Rows from block 1 of the decoder, named by matrix and row number. Each number is 500 + 25 x the weight over its row's rms, rounded and kept within 0 to 999. All counts start at 0. Numbers have three digits each. After the name is the row's rms in percent of the matrix's.
# conv: 3x3 conv (decoder.mid.1.conv.weight, 128x128x3x3), inputs 77-87, a 3x3 kernel for each
conv.24 093:486514498476527480492511491487474518525515499477519484493504539471556473471524482574519524495497489505502511485505507518497516533467519525512532481468500482492482488512477503475465470484464506494498537507484488506455453513507519485485493493477492513509479465488496538489535461467528496515542509520
conv.25 110:498468490535508493520536467476474488473512482519540475511489484501501470529531491488492475475480485503506493528470488492513508509469475506494493511479491491474521486497491518520481506498487475512488513464492484523453471518489469474491502483484520520498482484597506525501522472508512526475490515489
conv.26 106:510527517492489518501521549501503500485507518525537480528491490509573433498524479497499499513496452525504510451498499503497471503519482491441473501487506512532519496455491485533481505518532493515499512486490479519514487498520501543439487495506528507447518516499491506504468478518502476499515495511
conv.27 100:504451498546455490487525480503508491455475504483503528498500512510525499504514532499496505518543531517506549510509488491487480500538495480493523556468568499483557505496496519522516488446515477525474470532505459540518484488536506461526495520504517498498492601509496545511488484473505509469501484518
conv.28 099:493455537529478489545435533498495505470493478494589496527497528499454489541462509492441476532459517490487504499477494517501504484510505511507496492500459495484495506491490527476513481535480515513485473498530505567510470528480517489501490491531527555514504539480481509489525492501476523453457495502
conv.29 092:507438506503531453525566476502499527500512503487474503484503540504509451452497500485502526490544494480528524486506492478486514495505509542504504458552478447508505516482472479522475477507491483500494510512494506509537513500499539501470476510477481504488509514490518510410473519495504497523507526467
conv.30 099:456504551516502461490535492526484517512498485505504494480524468495484429546540476518449468496515526496472511492486474476542534495528534520471537495509522504494542489521495527515519520483465540482516505521453538492521520473506499496523490506531476541516470478448498510505511536523487481476475510475
conv.31 093:531496499539516509510525488504483503490474500518483512514520457510479520508505505469502477506528488532533500519479524514460478498470492556533488458434489466533483497539469464521489513513501541495488485478463510508500505521523529500497499513468513494505518512488506492489507522541520530491515494530
conv.32 087:532453516516483482518488512447561451473505469464543463495510474506508535490533488503449464499512468514522494464497497512497492509510496445499465489543570462476521505484479507512517481477460471502534504531537523506493509468504499481505479483504475459532538510427490491496499486544440517545476478508
conv.33 104:492510474519493515526538522501500493503519471519503510470523483530498470499538519510477495489533489487521460507499540503465528481493516484521481515481492526493500491500453536520531484493470540485520499473516487492543519528488519498487516516502504512507501469533517513483488471515499493514496466474
conv.34 105:548439508513525518474480526478492488493470491492516509487490501501483476531461501517539502466487497473505523487514501499503491519488458519487509470463486494464483474477508473517517538529527511514499505526481511517477524501475467467485503501494506537503483543493498466484530470482545551531535529479
conv.35 098:473475473458547496501506521505511473534527481487515519442501469502506499533525491502515486500513490498479519465510468529497509532501513520500472450514450503512485488518500460492516471482504454528514477503525486505532463490477504489541521520502528478522523512528502485564562504528551494509501527523
conv.36 091:508429518522500515478532488515480495529475531510507488492507462489493479529532501492520535510512506497549456461484501475500523547486501472518524500462482524457544535539497511466437541511510486497502455484491514492527497482507482486511479505474471478510486508555490485502424513437491519506538531513
conv.37 090:489465487481515498485483517519492495467519531466481506527448520491485483516510542502515528502513525472485493485469520473494509484508518519490478537472446508524534525518480509494481515524536506493502493508469475495541517514517497526498481490493504518467524553499518533502468496471525510469477514489
conv.38 098:536521501534521488499485506488482445555504525502524535508547502482449529513522529472471486511490524493519528523468509507497505510478483411493507476516484505540467494461507488473511520502488517481494480491483492516499480481489451510514486485508458541527436507522527509552489488484497507460503520494
conv.39 090:423475521500468495509507469508464519513514506518521504504488574478500478478489532506499476459537519517508488479471544474538512492541488487570474580436479491503520493516516516499538507540515484497519444452499546485498485506450529504432522444556523510466551509491492538491465503509495519473514505485
conv.40 091:492499498504546500489469499488519550486498493484477533478526531481512478500502430538512496493538502431489491527492523472469544500460534504536491447505499475520552511467508509504500524511482499505494491523463501466498483493506531501480486523507492549520531525461538527492492508525492497520482523549
conv.41 116:483504487516505497501453508499478513502492503493495537433502500499500526473533523516506500453493514490491467525518493496516505487506487481504483505477508550493496496531486521488553473498476525462492480515506575523486499499438516515500512496492480494511541394468505505476498495475496483478524457508
conv.42 121:530505471495503486519530499476476482490492494496484497503475497522520521492516499495490516460535449472549474459511511511490539480490500471500512489499479477506518470496477473509476505467496481503514504482526449508483492491499500504462461504506473465498480419414504518448463510489493468458500503467
conv.43 099:476479487490535528520507503499430531487495473482505513508456483505460471525496537481533506505470541506497499497504482515492477513505504519546493533429481512458479527524507558524510489516501519513479495486534496482520530500487514486512509465502483498502509602522521535498493502506464541516536488495
conv.44 104:518483515472485494500528489499492483442506506478513483529483482486472493513478510497524522494481547474507459519497477473516500489492489443512479512511485532518495507488463512487494481510480504513503478482504470527487460489467504548495493513497503503503529537541532484481485521499493501490510512499
conv.45 094:544478503487567477469490494511549463496498515498453524503507492457495534533489544480521515484506474479506509466477487494533467473508487498494490476538498501504491506488512506488506504489473463520489500460507483542507482483551519497497469481490506513513555541518501518486522494483424458471495491465
conv.46 089:512490479503495506489505499490518475478521464499505494519534480524447482500498528522476530525485518510481479498464465487457521492505503475464501534499474479514525494502491529550489456523483477453480482514522517505510507472490504460480495515483492497502451522495482517505520453498459533498520463505
conv.47 119:443499496476496493528528534485464551493479515477506490485497512522535485525483520506500501474485460515505533497489504519502507512486516533497504507481485478497502489491484481486463507544502542468512523516469545478514510529542487535527546493490523545525514545511506521497485464483497494530526503523
conv.48 116:544515497456499502520476484475496521470500473501496482525486508502502455494492488484500471507487500527498466481480515515504495515465493514510507465529528490479469516492507524492473496458516513530512494479480476471498460512529512522564490512484516504518476594520515487507525514530523456528511483510
conv.49 112:489451532496492497457466492498515481514516457498501495516488513498478488511511514507481470509511449495506513485461509476506491493518514530502540505466530511497504504473478519535452514502521477518493528462488480494507513528538482518524476527539510509496508455542470500523494507516504502520502516521
conv.50 099:501480505481472470506474496490537506499521506488498452511493539492485552508453486530520519502474512490494487522494490477566482472515510500543507468476542426434472512519472451476516500495477527542489488489490514493520498505525531512496506500477497510493506544464497519480500534494497498515489510497
conv.51 109:554528513500501487463497489519508456504500496521494514488501509501505475543521481543502516514527489448495470507470519486511494502492475453515509504417502551473503480435525501508490501501475489492521536524473506479475501484470483473509505525558529440477549523498497491488510459503469460446478500492
conv.52 098:529473540484482498517487489506470507519514503482537485489512436514502508497487494493473485506474523538501523523485515492535517495497505458525527479489437479496505497501491517500462529525495517462513490474495519485499496500496494489516484483506506528487464540498443509508516483499523515487501500484
conv.53 093:542476486526538477513483539491546471484493507471521485545541512462495437485517480490436508520543529460473520485489482520442506522480516522451496486537484500491476518531483512526539467522498528476500488513476490508470472481509508489505488460493481440523501464508504518484474523488499549502471499466
conv.54 095:491503532526450515473502509511550502549466442512511486494502495515497470515495515496528465507481485518527461522480504522540508466510508504471536495514499512510450495529515505490499509512531503470553448494511506465504524499505498532514491511467477535494394472515454500498499511507513481525488465539
conv.55 097:489451511510530455504495496504500520485483512472508518485497501454488524481535515481458499533519511491493470514482490533496476512498507486501476505547543514547522499503502535555490517484459499488514466496505489488522500533516493542498503503490499457520473502518508483494479505517508484519486456477
conv.56 089:480479500488477512465482489523494515493487528479532486516504528462447515500496500443453504538502508481494498462550486478495474502516504521467507466498526490534514510521481494502526489510486489554476533498492495474518508500490506497510524505485519486500501495471479497504500555520527541454485502481
conv.57 101:471489478495506552544511508490497556500496524486510515536530540488517484503466478487442486492463527505531495521504531505515509483466487460538455505443485536458488496514487496476493451520507512545464456482528499479497488502480502501515530467501523561479503552540485531490505471482551466505502498512
conv.58 111:468488544513513491500483508492544485472491511460474489494518472477511483492511489487486488473524490477500516515508551474517480516495485508482503493550519494571441495521513503548480529470520477496525544511502521485507481517533504481502505495477484485522485488514476491485512458509501501508495520486
conv.59 102:493553518474478505457502498516512484539491491469533482482473476544464503528483493486492511492470462529505493501525493525507489489507534489504453544545537481488459523488457518514548470493481474540431435485538562494531446507503475514504526472510522470491529493456534488480539513500516494456517510495
conv.60 099:497573494526538492513470500478529474494506509478502539468469492518529545493499481522492484535477486477491542489541515478508482510492488508504505487471505490507517493496526525508519502504494515482484498455509577494484510489503521475478542498527504515491500482506492549536526518462565521485499498517
conv.61 142:527520484516472523515495527500505496484479464508462507502516508486491481498509479514520522485523460454496527505497487473500517534467485527500497471447476504492463498490469479483496535490499501476497499503500517506459490486477526500471495520491521498457535474490495480481477484503535499493496473552
conv.62 103:472449499526464505500468483500491482493495503492507510475502471525511521486482484515508465512492510450493500500499498499500501545498495472517564583436470521529512515510498487480509488455505511477475521511499506506510545524536487483521492481492548539529487487498483495483487511492498478482482493454
conv.63 103:510524480473492522488497505444554471473566481506510517482471460462477495507483503469530512494478512505501468495473520569454499538505531456522536477481529519473537488544519471513496485510516484537446512492497538503490501486503571463519507498498445505513452555467498482536529506515490530507486519518
conv.64 098:473475501542497507516484520514475488502527513529500505542523545484474533506504495481516442483530502511499498492532502495497530492512488573431419536452478530506476509469483492479463479477508525540492449510487478525531500518532513499496491474533480477501549514464511507527504445501480499478505506518
conv.65 099:448502505556478505487511521511508497503523534534496539469538497520536476505499538477498484512493459533498494521520468494463501507544489516483526478453484507473498532519494480466509519502485479484482502512513458524508505487508464520517476488507475481448518541523511499491493514551502477527498517544
conv.66 102:483491448539482496521516520489517515479505493514512486490536502511498533478502501499497535507483550523487454491515515505536504501491541531518567524512485480503494487484527477466483491503504508505502457463524507485471525484537476507470464484508506523520487466511493470477500504522496486511494520476
conv.67 106:456472532517539483482511511517501468539488513501517500508537500548503482511499483519459542543505500520507499504497542469503486486529504433539539548508508437507520529482545499489477492510478491528471484521531525538518514520498504509484506507514521510489516506490516542469502477534501504524526486527
conv.68 095:498488531504503481509501514504466541493456561514512492500515507443500532515523502495472502490514539497489490478497536487536466499551499475550529497503470501495472513498483535517512494499506466519528447498492481500472490550455470525505482516479523507492444482501472515463484511485472532528449494542
conv.69 093:508466477507475486490491499507454507524481488505499503520517502468497498507481490488498505504530479484518498513557508492498505492504542460539510467516467469538509478486506469490479498505479476551484482482511450496535469520526543524486496549475514557534541492497533521496509490512502496546507490509
conv.70 094:480487501513474515527506524492557540510517472506538459508514511493491522465497538521519540526484494511521491529488504509505478501509486555505491480516506481505451505529503501502466490471534527501535510521528456468550529526522502500469507461502521554529536451541522506531512518486525534495479503483
conv.71 089:518503462512507500486494497520507462490493502488485483511552484474460542498510510508525497501480490498498521503535511492446464477504521464492526520554535492503494516536454520506517490451493484504517493460510536509484490494502448459509485514470500543476544548511502457531488510499509444503475511503
conv.72 109:520523466492478501527510512479471522474498485481489515518532533466521479536498518525508506489547500508535492513512484481511493476519506441568500473467505534454526523551528525473507492500503539483450473543516491470529551473513499468470507503526489531481517514495498498516507502490424498439482493524
conv.73 081:492505469483480520509477498485499475521514495535485469530513486477505487499497502525488452498522511464542480488492477533525493523509494504554460500440483526551506516491484519479457511449496564493478489507486468531526506525522520504447505490501498504493520477486546537481475501496536519521523520472
conv.74 084:501456507511510497501495513507526476477520474523505543494479509496505451531499495466466469472499500494549537486529501485500525491500528535468515497512516513476487484513496482532536488484487483501532546522503518481533487483504511478483532498472514485486586521494479530467478532514521508491497491474
conv.75 099:477481461510473481498531482492462514495492530505537493478514479456471494479508510535497489454489497500506515510512500505527480494521489467457495468523505474478500454483503467502464481502474505506468515500468456497517523498535533501566477502462486461500497510522523491516476478462488509532493498499
conv.76 104:541487508518505493507514525483462489473517514496503474495468496486486459481497521532501490528515523443524480501502511462522514436479490527528510462512512505505506497521515497492513515488486493499491518460464488503530525548526529515480501473481487486530535521503528469454514510527463476511504515487
conv.77 094:472480538514518517480503483449527491468507447478503491474528459520509470482476516509476519505495501502447498532455449500504515498487519498517493444511481527500526540470473484518518529502493560491482528486482540487490513534487504537497502486524527515476533480515509480478516494502504454528490522501
conv.78 095:477516488483478521497538528541515517518485494511481505508507515466521486501493525538495505501513471521513501501486535514488495452469500480487503593493520502479467503497497506505543479495460485470516499480510519512514508530542492458480514488502482524498544504519511498518488492508509476468503500512
conv.79 092:502484506513509506503540515504433485490474524525510464501516493472499499503502519476513551500525487490496517471468550481535491490520530498509533537473547494441484510475517485483501459513494510503579474493487504485523506484528474528490506496505509496517522410484486495503514493472433484465529505558
conv.80 103:499482509480509487494497511492472474494489471497507501499461497497513530509522458478496490478512516520537523466488473504484503504519462485532488495475524509494492520507472540491517512506510486527498462488520491525449468475444507500499480503489466559506574450512555436532542493543536538531492527499
conv.81 093:509518506480488495561545542505511488521473498495510531492488507455506494526505538515478538492513466519455507506487541526458494527506470424469433545555488498504540442489495550551468518463516449508542510515481478552455468492476503472475475544490487464494508553519455505529507501498495538493525510530
conv.82 093:491527484511515518516491490497481485516500490515506475470472475489548486502483517516524511487427519473508479528486482466531492469522504417462471463451488488471483487501482514493543473494492478494497505478476533508497495500479512491488511475500470563500472407501488483510510527510511465441530474471
conv.83 097:499489541521513538517503506504519494510526513487486526511523496487554516416505475511545465511498508503541461512513495525514489471534528502520492486496505461494534470519522525521501497532571497469495536502471479473495501503489517513486479472525446431507488499500465494482523509522468503514481468458
conv.84 091:502505488514481499455523497502505502509528494488504527494528474488503498484482489517490482496496537476490503489505513465531509506497509442552558480456512534491490500497507495518504486554519466492503479487530472528511486483498485498516500500458480525547517501536507479504496501535473516516494495514
conv.85 107:521533513502507466526490482501505489492497518485510519511503487560482452509482515499509503506468455484499494521502497498497506519485499498483515500518493540520483510503520523429524493483514519500458501513452510514427529481484482501493474535465470525502505506452490517504533498495456452508441446449
conv.86 104:540484542511486518513475525476589490495477498503555480459493474492498509537524481517478546475488502501456521498477520459503509466513501562512461470510454479511483474521529553504456520506490534548456512508499468559460482464473480486528491508479489509459561517453490463463528453511468487495516498546
conv.87 098:491493517463523491544510496481504484515522500491527508520506484499502467509498533510509548527462529471526524487486478529523488489500515487496497488508525454484485462480519490467513507510494519515486509472525529511484456516475513517461475507497464522478565491476473516464506498477539488483485500523